Weights of a small class-conditioned image diffusion model.
Model: 10.8M parameters, 32-pixel images, norm groupnorm.
Training: nadamw at rate 0.0016, 14700 steps, batches of 96.
Data: trained on procedural textures in two colours, tilted and lit, 7.2 epochs.
Rows from block 5 of a small class-conditioned image diffusion model, named by matrix and row number. Rows with one number belong to one channel. Each number is 128 + 32 x the weight over its row's rms, rounded and kept within 0 to 255. All counts start at 0. Numbers have three digits each. After the name is the row's rms in percent of the matrix's.
After each channel's rows are labels from the 100 images, of 14976 (inputs lightly noised), where the channel reaches its highest value: "top examples" is what is common among them. Only what is clearly more common there than usual is listed. The data: procedural textures in two colours, tilted and lit. In brackets: how many of the 100, against the usual share in percent.
# convs0: first 3x3 conv (model.mid.2.convs.0.weight, 384x384x3x3, each kernel summed), inputs 192-255
# convs1: second 3x3 conv (model.mid.2.convs.1.weight, 384x384x3x3, transposed, each kernel summed), outputs 192-255

convs0.361 111:079078150121170061090085166138096124127127133116079132126117092117097131125150168135118114047066074100118172101118105134073120134129108139155108142135131166213131177130140178119123127171139131
convs1.361 068:179132179136121123124132105131115107103136132147117087150112165166112100156100150113145156090210112136140115054115178146180122157139163198121115118151132177085114174160091145137181212106110114
top examples: spiral (49 vs 3.2)

convs0.299 093:146152101101172112144094128108116090160118099115093156118170113118147133109119105130163181131146093121141107063143124127150122076196153142126096221176152045104170163161193094059146093145161111
convs1.299 109:083050163135123126128158100160137129075090132168176119131072109129189093124170070142066077146102207144101182175107098134124133150102105157102120079087166143136133144104076181182081184186125154
top examples: grey (100 vs 16.5); ground colour: grey (100 vs 8.4)

convs0.286 074:104123173158088085096104123135139108129141138145124163127134130135112066149120122083141116145155119110104173131093153147122140107131127116144109089127112157139114094141169181138178094138151148
convs1.286 101:156126099094120201111117173081076161070156114136112095088180105138161181082126120186087139132119140133137111143141128064149138123131144124134140184134132053087192153143162085135166132095157079
top examples: spiral (31 vs 3.2); rings (27 vs 3.2)

convs0.196 100:111152094074164087137146196143157199135126125173114186147178133150142132130143151120131126051142076171144070130145071131128172143153185143105132252165137114139152092124157130143088090130143106
convs1.196 082:184162123130137142111121085121126107130080094124140124067056077116127169176133093133116133156170095167118098147113129168136124114135113099121134139159092135099111166116128154092175122156135165
top examples: spiral (43 vs 3.2); rings (36 vs 3.2); ground colour: yellow (28 vs 8.4)

convs0.82 087:074129176188134063130085184157142086118115110162148185141172111122112127111131168155120095088071201091114064107088083099210157161148108139173131109086112160159129166138121152145115161084094078
convs1.82 116:165126111126097122117144129112141141121153150113118119127162169097086101106119023115108115124164144142102121111185086111102131099089129166091125199216135085102150130128123106141205141163162136
top examples: rays (77 vs 3.2); crumpled (75 vs 39.7); teal (41 vs 16.2); ground colour: teal (33 vs 8.2)

convs0.69 108:115180128186154078133198134137199124131142171150246153217127119120103122159126181138168121107105111167128088101144120121095142152110129220156157177168116140137126088119145131144167147111170085
convs1.69 068:143133174122125107133132111137146138129147151116069128117107143136094116173154140095135164140149073101074133163179149157165146143156080181176119055191118139133113123156158154141177170088191142
top examples: black (100 vs 17.2); ground colour: black (100 vs 8.8); rings (25 vs 3.2); pattern colour: white (25 vs 8.5)

convs0.136 083:165192118156133118150127124076154110210143158121137109176094090114172151116134106118141114182121113131143100139139193135089160113141124099096128110051153115135106141115124124137091114130112091
convs1.136 086:108071162135062111132093116195138128086097111144140136118151191123143080131107132102133164121129208118061183098094056154174150080141158104103104126134083113103121133138138098098110150128125170
top examples: ground colour: red (26 vs 8.3)

convs0.67 105:114164119185160061131187138147180136127145166162219160208134111128083129170139183138166116109113095170129097090141118120099149149104127225165147158161117147149126089133154143136157149096171091
convs1.67 062:152172111139103107098168080145124123130148161127165083196150163157065155149124123138168168056111134157088072101126170178129107124114125180148129187120112170078232148091134123143126187097183138
top examples: black (96 vs 17.2); ground colour: black (96 vs 8.8)

convs0.199 104:109166098130162150147163165139171136147131134169171150132148126168109144120120171121131103083133076181138072103169078124079133156157127145132113209195124101153151072095168110167114126103161074
convs1.199 098:072141058132169114145156113165171144136151132180138144210139134173094128205094177171130152163135102130172113093096129138125125148134078143138215151112097116132113117194115132116170100117157136
top examples: ground colour: black (28 vs 8.8)

convs0.258 085:139120149155155172101130127147165155095159156169140075165154077195144156129079123091151087151121155110110110099139165152128137128115086159095107072170124127100135167128196134134199181122216159
convs1.258 076:151145148131112157133119168140105147112120121149127170086183192122158100144169115157126205122137194154131171163123091092179193114164182092123170132057096133144143123142060109151082081142039119
top examples: ground colour: yellow (27 vs 8.4)

convs0.86 078:152073155163140068115123146178110136111159167172119079150143166116122102177112143134123103091083138098126090071112078097137108158165163156142118139122130199175166141182165126132086179111169120
convs1.86 101:088202201153079068075157143123114122143130120066118125128096106139109128068153123106161137139147062125086129156159194174126159102102095154095122110144123132109096154081081168045164102090090137
top examples: spotted (47 vs 3.2)

convs0.80 091:131140184167138064112126162185141166117088145153173149159136146086086073152143168128150178150131139180099059125160121148137137136145131211159115140133089180160093120168097155161158166075116159
convs1.80 110:103169185151102118124166156117110079133136107049092143139148127137103110150102116169147093147170074069129110143125223165145107139116102131135117076093178161131138132090197149068077075086103094
top examples: labyrinth (29 vs 3)

convs0.319 107:120094130093095142129080101084127118147117158085159172131132115095139111107116076151170137101123117093144145126104098098137125125175155126094070209195194126102173193152184133082185118192171170
convs1.319 071:145189147125134147143136061141121137081172117110163035129113131084210133172129162111121143146108150137083146112152131121115093075117100088181154080144122116125109099088101097118128130167157133
top examples: black (40 vs 17.2); ground colour: teal (26 vs 8.2); pattern colour: black (26 vs 8.5)

convs0.160 072:210178144152151137136161132153186198098150169138204155109128189171182145146125176187186130198107123177107155160147146138135177124151163137147154099116095140146108146159127110144081159167067143
convs1.160 089:063060126113110148119100059131090113122135094116073106111173106100107156137139119035119159102095117120084099058137095141077033127114152148158156163150112082107140088121090139097102095110152153
top examples: rings (50 vs 3.2); rays (27 vs 3.2)

convs0.328 110:099135083125135114120073103125109084139067102126104155072120106115098136081119126119156118066095116107147097098111066091116104044118106107132106208176122108158160117107113151085141092134182190
convs1.328 146:077133177161134109125168151131157143075158188177175092228075120117145137184099131153128116174144180107121120135138140154081144154118104158127120083108170185135107096141176107127097208171164091
top examples: rays (100 vs 3.2)

convs0.93 089:088063099120142060088146084137134102105124092134126114110162116183138127110129128102136094103082192096117134103127126097121079087164137134110117101075131141151203139123122122058135181123105163
convs1.93 148:153121152183062155150106235141096165142151173112117130122117056080116156097139111176147161164137098122123175154131179110122157149112085143158097162184130110135103165158128122131132081139152076
top examples: green (70 vs 16.8); cloudy (38 vs 3.3); ground colour: green (38 vs 8.1); camouflage (28 vs 3.3)

convs0.368 121:090146044086120098109140108113113129116124123133095121115107124130211168085136132135131109104105012111122210104119132163076141138145135168143135117085121093156128104149113144116141126228131123
convs1.368 156:122146163130175095132115173156116082127128148123135139147184092168108138147102171170107098169120129101130096108119081066058184156070131104091124086087142150115155154071185157108073106060160109
top examples: rings (76 vs 3.2)

convs0.232 094:116172093152173117143161192143184141132120137162181181151154125145097125116119145120130108092124108172141050129145078115107179166153131143108123231158122118133149088110151115183076145081133099
convs1.232 066:121152065123073147156173123162121099093118180089128141148129168163084164179101166144151175072077088134130073110091078173125081155146097115132135105161149165108194098174120119113151103132148141
top examples: black (58 vs 17.2); ground colour: black (53 vs 8.8)

convs0.356 106:064132159201163135093161113116153084119151130131124118171080099128131163115129167143114076066064140084110174076139137128032086150154098155142107092129140118191120187132147133115204141161163109
convs1.356 057:178092104120093132125168113095073125113056132111129107092118224166139136220138074149144123079168134131136071136118154116143085151102094115120156120141165133177116116153103160145167157099190150
top examples: grey (100 vs 16.5); ground colour: grey (100 vs 8.4); rays (30 vs 3.2)

convs0.359 089:077110089127147132121088130134089139120123094119085082129103105136102124103110152136097088052097065111102142098076099110076094135146093099156131128143165102165099164090124103116174142143111070
convs1.359 087:137159142154097093116119142113135083103155195134176118082110016170104150132119118130123132151123124096106080157141175187148143161154122104117120139134151129152084156132138119137160096139143147
top examples: blue (43 vs 16.5); camouflage (41 vs 3.3); ground colour: blue (36 vs 8.3)

convs0.117 100:126167125135124151138147119036134149177096172151103124143095137101084127073157104109120160174115096141082114077134148100127104099113101110075097109069151101093113132097134116113079061133102108
convs1.117 073:105118117110136115102099140194129101146191132119123157173147068096159127155158134178148153150187109107114136209105156158152144118155152155180108156162086126134123113122105136129148201077131133
top examples: white (50 vs 16.8); yellow (47 vs 16.9); ground colour: white (43 vs 8.3); ground colour: yellow (31 vs 8.4)

convs0.182 117:154116139156184090114165145166147194103137196180156148167178156178138203154158171209104158147103155125138130142095143140147162136137190153164205135138100139134166139212131138136168173124149122
convs1.182 082:055101112143050164144041119088081101127119065099105148082106108071133043106140056076118109091150150084119134098150076100127058132135080083090067108117142113121066093065117139135048101095092144
top examples: crumpled (88 vs 39.7)

convs0.301 074:139133149089099165112072104082129157126090121101131110118090117113118083139102076089142148173124144128097187099102110103144109094078140115107179181216175153079165168141180089104183145220092103
convs1.301 076:109143117133138175136164070150140057154127136106192160137132069137168168120189129129090149104101147140149153165093155085113084129160146151142032096096122112135129144083090169098165071121156122
top examples: grey (43 vs 16.5); ground colour: grey (25 vs 8.4)

convs0.229 103:155134139103173120122165214148132171142128125175132144145141136177067106152116146115130083093145115179156031130152098149136117127170145164156103158158138140141169167137185096130143146049144121
convs1.229 115:127180133121174124171143175139141084108128080032133108137150103176142150082101118221160140149103113107136102150147191132101116145065101123111162134071107159144111154110133135113134104097100129
top examples: striped (28 vs 3.3)

convs0.54 120:088094184165126030118135145153122156125109128169109161153141110081092117150151185122164114089130148113121120065132119111172133136112114206159109123154121159182117094134175163102164183083164118
convs1.54 116:109192180172160113096127155105155091121117156093144146174123147178109155093138127168085156090123121070159141139108125123146144172096086145060152137130178163142120168150182149100138082153136126
top examples: striped (28 vs 3.3)

convs0.239 098:120186099138167157141171169140183163123128149156194147156158116168107151137114154128126119097144124172141051116141092145129132165152151143133118233197128122139139112117168105185121144105165091
convs1.239 081:113160088126158128079205119128119159079107143042117117139108063146147177244105193165135110147147093117131082154093207143153116119131076199172184127190140121090178142196156131079172127103132130
top examples: fine scale (61 vs 29.6); rings (40 vs 3.2); spiral (27 vs 3.2)

convs0.51 115:117078185178119036108161134156127118140062132164074168120137119123072118142142170140134144137136121158146094098118149139157163157112111202141128096054135198162115109156114180089115155041118134
convs1.51 096:116234137138152134135140118107119134087166101077146091112168130154082088224094151109170118145149085074159130093103124175089163143149113118183192196176139097118168147137117104091178101113122142
top examples: spiral (63 vs 3.2); rings (37 vs 3.2); ground colour: orange (29 vs 8.3)

convs0.163 078:181106116159117158147189095163120161085136144165100100067143202113184186164167091184125116142100135097114110148127133103171146125126135090161119156118166127126172171172079156148135106111117129
convs1.163 084:035114148128076130132065186094121114109075111121112160182080071124086148108147152048153106101146105132120100097114150187083116152137118163061134122100107149098052074068145137111078183128106103
top examples: ground colour: green (25 vs 8.1)

convs0.320 092:136197102110100159162121082113167127176137140109166126179088169170166141121103086137220119172162152123135087154118153119076090132148159169095164204153185114097196150105126119102168111186129167
convs1.320 093:082100143121172105124089160149100149115105153132086143123138136068128111137176189120100139130106106121134167112130035118159127105120153102155112098116177136119116130176124145155117152117076128
top examples: furry (35 vs 3.1)

convs0.235 106:112179103146174169134170157136187150119133148141200140164141103169113141132113149126113104103123123160136047101144098142101127177150141138126112234202132133138134096114175101196134149112164091
convs1.235 104:098184106121166141106207139101089116084135132070159128119114146169130187195110208155170137103150085114145074174105196183162051108150085171121134114193145129097163141184117117123196086135113113
top examples: fine scale (79 vs 29.6); rings (42 vs 3.2); ground colour: red (25 vs 8.3)

convs0.109 084:080085138074058109104106130121108066092104129103129144092157123087146109127081110081131152089132148124155132178116118127106089131129115067159141122096114137120155139105102092126115073149099120
convs1.109 101:152146076158188100128170130085111185218133137093073116125066095142108112105143128164170142188135057130147075082154171091102124163127139174123110099136164144113134130108122150105127092076066077
top examples: black (68 vs 17.2); ground colour: black (39 vs 8.8); pattern colour: black (29 vs 8.5)

convs0.332 093:154124166173105100134115074132124138131127132163123123144145171129164108111138111127119133154143163123126161085114119102131123117117137109131138164103130125145158226142160144000140124156168105
convs1.332 093:106128112102149185157138176114116134155107140103131135103128071149115150107146159125123135160131120126146130182122146165120137109146142137095099134153121127086094093120103118200129112091059124
top examples: fine scale (78 vs 29.6); triangles (33 vs 3.6)

convs0.88 092:140163085163139108176145121116202124121135126170219131201139126130082126150092129118140084138131139126125080125129124162112120145119150157137145218184122101091168132121166069176135166094208086
convs1.88 118:142162179148093075122132113148120126150158149085105182128148132137083151155162164114121158144140086175114144161141148167109155119185111174162099023125122146186119151127126186073201119156107119
top examples: rays (100 vs 3.2)

convs0.126 094:060137121128116115109109130090115079093073055075156126115058070108104080073152099063124108114109107132084138149124106081052107160083080149131100168103125125147162162115102111157162145136100157
convs1.126 097:145148131167113116156166150189137192173115152140104159121147170095176097167100151146142172186182122136155116108122140136166145108188180100153166120089064144132128151149122121083059121114082109
top examples: crumpled (78 vs 39.7); white (44 vs 16.8); ground colour: white (35 vs 8.3)

convs0.374 113:075153145200160142083153115134145089130157124139118105156070085138134149128138163151134079066061120115118183069134123103039094142164089140141106077151149131216116206137167153112182153179164120
convs1.374 098:116131162152140075108142106139139095089091103159154129165161152156128136189086155108101096113141108106126156149090116131143126149095116130183155171151134082125113181162161102097166083193189128
top examples: ground colour: green (26 vs 8.1)

convs0.52 106:152102221152126081125123196155122167147128125141128156142122145103058115111136151136147160127124187187123052115155137138178115120178117205150088097124129177158101170177159147140182158051126142
convs1.52 140:156202197148159101108111154110091089090120145033122139126170136176140145136128131156145095195137126062134109111165170123100164130089120111121168122116170137126171192063160141064078070111104153
top examples: labyrinth (37 vs 3)

convs0.7 102:090160120178137183103201094144149128123151143120158099183109131173195168168111200132132126071108147167110112089162093096084091136148142193181114131132133085180106092113124102111121143186150106
convs1.7 067:225105125105133142132167124111134138096180107149091135149135146184120122164204132100105162138110114097078093126129163130149121123131078208159146088134168163137163135160134147135204114137184188
top examples: rays (78 vs 3.2); grey (53 vs 16.5); ground colour: grey (44 vs 8.4); green (40 vs 16.8)

convs0.300 092:144072084096082218150092078101131109144141142090182150129135108124155132147104099153157117094126100087135098151104107161123133115154144121071127255158182136087201161137156111159144098180159162
convs1.300 080:160196154128175116155141121115141172145146143080146083189101130128153100122149132072167171151140113139100131157164159121152127075165160126155175105184111094084090081105146074140201140158072174
top examples: teal (64 vs 16.2); ground colour: teal (61 vs 8.2)

convs0.185 112:158139134117143147140170141149129217141158186170124112127153147132142190176196150210123158147111140116121120100155145126174168121114188131154159130117139104112147144231127169122140120166112110
convs1.185 080:102118112117075125113097094076127059122131128101104109141038087104059120154109128102131127113147086133109073115111166137079049114111077143114096112146113154103136093095171110132163130113203114
top examples: yellow (80 vs 16.9); crumpled (80 vs 39.7); ground colour: yellow (77 vs 8.4)

convs0.263 108:119060150101100117117088166144109177090141110153083089120236131123138141100097123089114140091141169167095143116073113106131110142117106082163092118157109115085136156146128130125173113126179088
convs1.263 075:120162122122141133089172144138123164116120118129136076171011076108113156130111140188111178104105103145086102110140118136109139096129120147147148102180101117095131101102142098133111112182210075
top examples: orange (58 vs 17.1); yellow (52 vs 16.9); ground colour: orange (50 vs 8.3); ground colour: yellow (43 vs 8.4)

convs0.166 072:066075105135129109092128122161102123098115103057089132090130100096135095113119162133049095139120103098084100138144100117125074124075162133125091070100109153175154126134075164119114149102100165
convs1.166 087:181168130116100146160065149119122078133146146187118173100180138140107166081149115155147140135133158117145172200113186169142167108127100074134154206136066110109079154145102136156156090153118098
top examples: rays (95 vs 3.2)

convs0.112 109:104126111132111089099110089065102045109068044097142124149063083116107093117057088056109100060115121118129120152122103117068078122107084076102125106113075105136125104114109084136090116079135093
convs1.112 087:147153136119104111136135196152104198180190223099084131133165156121139145122171158191163175162167108135131102133126146139174142133158187132126162096143206152113118176162132165098171172142091112
top examples: black (67 vs 17.2); ground colour: black (45 vs 8.8)

convs0.296 130:107104113159106224152127091125156124137148160132169145141119150142134141151100108139166124080105120121134101058117066115082076158121091156130131156111155126109138133148142103218148092099116148
convs1.296 113:143138102117159171165142057119136135163149101078076109152054069163123149127192104137152084120110092142153116151162176164089091128119155104079135162076193156132109142137099145087108134134097192
top examples: blue (79 vs 16.5); ground colour: blue (78 vs 8.3)

convs0.174 090:177055111129151149142146132123119160117138172099109108141151134140160171149146126205098115151080140127111126122100146124135135126097189096123165141148116095141191136192110150134152147156110161
convs1.174 078:076173114145076154093141093083174130095101133165140119158101087120071112135126117083150155127170074152138103105108148144119107131142112173124085156121178137087109114126123126127157145136161131
top examples: purple (97 vs 16.6); ground colour: purple (97 vs 8.5); crumpled (94 vs 39.7)

convs0.245 081:106123091104131149151134124134131088142144186164110148162172060116133115120107182116119113119112116163101097163113120143135154144170132107155137088084096061105033130139119115142182126101122080
convs1.245 097:178101171135091124069140084114146142107143060119158150087142138136154175139131053133070095107135209144106137067124107011115116183111151132116080108193136137115163094160114152154061145155121149
top examples: blue (78 vs 16.5); ground colour: blue (77 vs 8.3)

convs0.309 151:100093129112083099114121107140112118130130134096135132119157146086149157129109103139147153056099136103129105187087088106151115145131112118158107202124161145134164157160147144148177119168133166
convs1.309 090:176195149151137164222130077113181139143166161112164067138116109170119165105090134114146131200084140140120105043155148135081117098106156072110151070193117110091106102103130076106108156082159147
top examples: yellow (73 vs 16.9); ground colour: yellow (52 vs 8.4); orange (45 vs 17.1); ground colour: orange (27 vs 8.3)

convs0.213 084:125140093074188111159171213147177152130128137146167184141172126143104143166124160132145105073147077212143056133122083134113188170162139155099157194194142129129163107147153128163079141086148096
convs1.213 074:186151109126119128146169085180164089128101116104130117101135139157073145142120134117129149101133092123164082131108147134180060158120169112158122102100157181144189139181053139135152067109111171
top examples: grey (93 vs 16.5); ground colour: grey (91 vs 8.4)

convs0.178 112:163111125116137140133168150164150218123148189170125105123184144164144190167182159210105166148110159096112131101127142124174166122111194119163180148169138114121152156235125162133169159164153099
convs1.178 075:085134101110092138116144058101177104102173089135135084206038095114093126187107087109114144079149122117111061068153186106130039095141063198108110079180115107108130119081156114172190115110211124
top examples: crumpled (94 vs 39.7); orange (68 vs 17.1); ground colour: orange (63 vs 8.3); yellow (43 vs 16.9)

convs0.119 121:130163119125132122113153130067128155181104181148138101179057121110124134110140101127175188188119111142100113096130148108112114101131153118088126118096125116102093140141140109111087131121100115
convs1.119 063:109107133129196111126124100119105089123171098068150087129084137114126191195114131118146124133164126095099102098106195110130150132095106204111091112200147137100099175161158134124228137146226107
top examples: crumpled (81 vs 39.7); grey (63 vs 16.5); ground colour: grey (58 vs 8.4); ground colour: blue (29 vs 8.3)

convs0.84 097:107170132187153059137186137150179139125143167158207161204130111114084129150136178129158121110105106151131106101145118120116148153103124211162156168151120136144116093131147135127165159107178082
convs1.84 056:109146058121143105084131095119087123116080129090135087133145094143096157126156140132107145096104103114033126073104156126125031124112076122186088111167117129095106144134204134116139108121190075
top examples: purple (82 vs 16.6); ground colour: purple (80 vs 8.5); furry (36 vs 3.1)

convs0.48 115:092114149144138014152103209139105103147136124153077155120162130079098103108139172141108127133077126105085136127117113132138193161093093161141133093079120146131123129139141189111119168079123097
convs1.48 112:175150156165089128107120144124139111108126176119105132069143082080103072118083030133109044115157154119118133123199139126128142145095080131089061162135123137135164174154103097134148142108120099
top examples: ground colour: black (25 vs 8.8)

convs0.336 112:077111136070144000092080169131097148115133121133103151193156116126135149095143172136152144067098093081135120120125074119122122126168111169169121157121144146163106175164138149079111081193165115
convs1.336 096:170110079123158097154161122121210137133088173113164068134049100138114151126129107155089109093144158079125119132157141156122133146112117120084152132182136156126169130150145098145210083146141126
top examples: green (47 vs 16.8); ground colour: green (44 vs 8.1); veined (33 vs 3); ground colour: teal (30 vs 8.2)

convs0.288 095:139137134090100035108111121123122088115130075066133111118112102113139147117120083126128101143138155146103144198118150061162163068143120115109134125127117109117113099090142119000165146171137125
convs1.288 143:142105156200097134176098143113088145150146151122091118112177153117118110132142132093162159096161062089151154021137122111088066136080084151142134197112184082160154156145133120135111103105158119
top examples: orange (42 vs 17.1); ground colour: orange (37 vs 8.3); pattern colour: blue (26 vs 8.2)

convs0.198 095:116174095141176135140171183141186145128132137169188160151152120159106132141113147118137125087128112179137057110150077120118153164143142157121132229186120110132154091111158102177095135097161085
convs1.198 069:133189051141140126147209101135125169116175125098122090171108180153089201196098153134199154155131066057109115084115144132137031132111142188149145141145149136126140148161155091145143070133188158
top examples: white (90 vs 16.8); ground colour: white (84 vs 8.3)

convs0.64 109:120171125176159074136195132150196126130135171156236156215129102134078140154129195135160118098110098172136081099139122123095146146104131226166152166174115146137121087117141132145167143096173095
convs1.64 070:170110101156082091115114066152058159136129096143110111170154236151110152208099152109166208103101119142109111112147150178118084160140084200199102093132117128134148117151095131130189161112157150
top examples: grey (96 vs 16.5); ground colour: grey (96 vs 8.4); furry (30 vs 3.1)

convs0.104 083:101111107116139126110120089006141118122053116106084139077053104073070099071098059058103121089100071112097109107098143101119032098071088072112122083089125117142140171097112085135109126153162113
convs1.104 080:079162096148079098121123157205132131167135161082171134176153130143189128091149132210103101166077164126134102163122134129141198153156137141103089122118130144121047157158093182117129108142086146
top examples: brown (57 vs 16.8); ground colour: brown (52 vs 8.2)

convs0.317 096:104087106077090107130087027086100094134126107090123126086117115105136120106126047114084104127125125096111149123087116098141073074131114092067094183122172109096172186156148148058171150168162180
convs1.317 121:142147172160160187193167158139187100109144180133193107141127095191139096115113147098147125096121170108134104099175137134110081135085111150153146154120140081125099104117115084194091117151125096
top examples: ground colour: black (25 vs 8.8)

convs0.313 093:098114127127162035098107180143069163137133133161060105101176137094039140097150165154117151069099062106136093105126103091170119167109098130160102079096138138172127077121107151108128126046117095
convs1.313 170:094110126075128208153145076088197103115098104126183137131059101181170136128137085115123104151110173143130107175123109183108119067103151120063137168167127116080103131130148090154082123182133156
top examples: plaid (47 vs 2.9); checkered (28 vs 3.4)

convs0.249 090:179108179118108126097088156152139125115171077127079117164202151133154153110058138062142084097109144127137140136093147148150099115133047095159117064165078130113103091138147119112116147135119135
convs1.249 110:113155116139121195103142107130115137083110182119169120123069165111103117124167090185101178125153186108080119093126087131145188151131145156118147176159124126089152150169062129134164129145147172
top examples: yellow (36 vs 16.9)

convs0.340 088:060119132187116098087104147150108071149130115126080127157081114104137138127158167122171096057075093102129153103128107076098116133169108117194108121116170142210131161110148169110141118171151100
convs1.340 078:141137159144142078121143146078136129099108146129149141139095101216106187156120104132116084121150108102134133150061159218113161149084094156066107150133133135099100159167143133112158199191155170
top examples: ground colour: green (28 vs 8.1)

convs0.272 082:138053148076065157140084094131123099106109087100087135108209138098192155102149115111111087111115142189107162133138102109117143125085108065114074059153126113125064125098139156116097111148143113
convs1.272 104:143199102119205093099146146095106188142163125113125101116125141162105136205105160137167199142140144103180126080083123109149140113174110173149156174131089126100127172180115097172154113152125108
top examples: seen at a slant (67 vs 39.6); rays (53 vs 3.2)

convs0.207 076:132132092142131117107104153139095122092091133122125078130074075169072071077094070157130092123103089101102096116123116125100125136099133079102139049132129133142124079091108119127095115080127130
convs1.207 082:174099096127097149190139128117143106195100116166107147086162119126120140111159197071152094099083118114167130125134103127109125139086101110138106221123090136148121079111165150131145103107084119
top examples: seen at a slant (97 vs 39.6)

convs0.362 141:098059148098157020103044161149095130131098128128061133124122111094120129136155171126103133054088066122118157120136107136100120125168120136157084147145125160213112157149145180112112116206134125
convs1.362 072:101164117133095117151172147099099145068137134073172033089109125155082120186061159079171112096149136159114085089124140115115079132087103151125143160176181079094123132144153087141188108113213111
top examples: grey (46 vs 16.5); teal (44 vs 16.2); ground colour: grey (43 vs 8.4); ground colour: teal (37 vs 8.2)

convs0.224 101:117137100089150149128138161130171164144145143161156146141118123165149150124107142105142086094136062167133072128162078125101113132194168124131091223215145117169167098087173106170119132144169097
convs1.224 109:104173145123148098122162143167170101129077080141115126150132174176081082170125208145171138164114050133156123136064168179125212133095082148098186102072087100097118123122092140096108083107118146
top examples: brown (39 vs 16.8); ground colour: brown (27 vs 8.2)

convs0.85 086:093138136144123090104084175117033089105096101117108132102136093065104111120110108086104042136160144105120203138129150124170169142116099088138177173082146087128160188181141100060163169147194105
convs1.85 097:120180090116160119056221092146184188137176151115166102143118122149108145158121132178181187097129095152131093100118083080122146156112124190144094093155163149178098137147130150136186188094115154
top examples: green (100 vs 16.8); ground colour: green (100 vs 8.1); seen at a slant (77 vs 39.6)

convs0.325 111:114173153129130144120135158146111145138161153136118093124134144122174139100102167144167164045103149107143076080169085060105085171166083162181078189132144115145120082122150100175123102151116060
convs1.325 166:134070116088138143158120110124163132129125071151117139116107140166142114175133120091119117211140136149104151175084093209168175069144186113082175081135123122075124135112123119135082147137090200
top examples: diamond (28 vs 3.4)

convs0.308 096:147089108096083191153097099114127130173091133094160176109153159120170145108119102151162165132144109126124089151117096119164103107134156126096122255168185103096208163165146119109145087193132186
convs1.308 079:120122165117180137142157125117162129090167185119201026125130085087206121151137139117111132182127190167089142129139134113100092070090139135158153100146175117119087124114078087125128190162149122
top examples: black (64 vs 17.2); ground colour: black (53 vs 8.8); rings (26 vs 3.2)

convs0.39 100:111105077081134231152151087137161136139140158157144143168116066135090130132131154141117056096080112103106103117102093158089112132112114140147150115108069134118121123129114090193117134111108119
convs1.39 129:195123178161055087115125142113097140131120107056105097104153188128170165144133114098127154163147123149135143103131178057165097137109161133109107140151193099131171091127092144103140122141118132
top examples: teal (52 vs 16.2); ground colour: teal (42 vs 8.2); cloudy (36 vs 3.3)

convs0.331 085:050146109124136097092119151140143129142120164149083159114140137104086117080147140157132144066120081095149084106132087117131178194096090139149069075074138131149106109107105146128167130094117106
convs1.331 134:128124135093071164143130058091146124116118062067128120076104132159159116168121058110129098157122183119139133139103119155110103062108145109059152131158158094090175143133163105103071139163129153
top examples: plaid (43 vs 2.9)

convs0.23 112:113135099120142112123129144192079124137140114125064151094161125099096126108131173155134161073079135155119099113145070075153135105156178161142149255163097124162152109121091135098086095121081135
convs1.23 095:118122156108188163165139095073171165135148131131136101117109091157164106158144047112142125139182124098113162142103107149101043125144135100126116112169160052096090158185146093140128118163169114
top examples: rays (100 vs 3.2); brown (37 vs 16.8); ground colour: brown (26 vs 8.2); ground colour: orange (26 vs 8.3)

convs0.277 079:175140171134172132089097119104144139110127124174120088160146147168146154138127151088104121163151135114080179062095155173141146094141105139131102074150127147104143154084189173112118146160188126
convs1.277 074:117136118121132185140121158120114155120151138177113195127156144149154081154150062151109191110140189153136146170150091089126156145156176120110149125117119092131107087152089087154110129126086121
top examples: pink (36 vs 16.4)

convs0.55 093:111138141187156023124168143151151152126145159156147155159140103106080131168143192134137116124124086160141125100142124135125160138107114219177160153126138145149122081147155159100144152104171109
convs1.55 060:119196088134182099079184080110103150124119177086132105196110160090114122179097138166144118083093117111096106074160135161143124153066121236155181128113101162113141098096106144142187183113202088
top examples: blue (42 vs 16.5); ground colour: blue (39 vs 8.3)

convs0.318 090:102087154102132064086093167151116124142144105148096136126113127077081068125152166095132166127132140142104152084105058161174107070153132121149137182178116138153139108080132166118082105120120186
convs1.318 077:082151121106103159157126038129124125104146130120134180135130123150172163130126091164121094138119177139196122204169162113113132144151095131105092078084136142161073170140128135061215124115131120
top examples: brown (36 vs 16.8)

convs0.306 084:099093144077103121103092121109137139100111125119142080152024122132098115152124090098091085155114169118087157132090122154130149124117151127108152198175107169124097117082097129098108127197111101
convs1.306 095:133181096142116140165147084099089099159118158069142144112169082118135165134138163130151172090119126143147123103160123069097057108152134151159080173126156089107130127107119099087162094097097170
top examples: grey (52 vs 16.5); ground colour: grey (36 vs 8.4)

convs0.138 074:144127177178138093104109117095133114137083120162136165111112166111124106113152104093087124167156169146140179124116128141162115127145124121100135113134112154153111181083130169052102102135139146
convs1.138 099:098138125106124175114135197164161144111159160123159117158111123140180104097095143133150159150143154109102115159115137187155157102140130149121135165128165123116118133133117094171134135106120132
top examples: seen at a slant (88 vs 39.6); fine scale (78 vs 29.6)

convs0.257 087:109061082081036155133121112143090103103126110173100145077178125120112153144098114138090135113075183107135094147066078067180134096146149094136112184120091133102163149154110129124106087122125125
convs1.257 092:147149109130136156125089122122134115148100113087153069159128130155123129106122157081168120109113115186134111148112121140081142134164111149090097042104085149124067111077148090166182107125050134
top examples: rays (100 vs 3.2)

convs0.209 097:129124115105103116119129098122135127121112119119154123129126132118194108149124122125152137127123137152146110103131110097099125140141146106135152088111102113139123178120115138044147123184110141
convs1.209 134:091085145120164198154138191142137159136141121143121124121111122170088144122137139156105133136158132115111121134131118166133121125128156163120141111166154140095137096152141109232104181090103133
top examples: fine scale (82 vs 29.6); scaly (34 vs 3)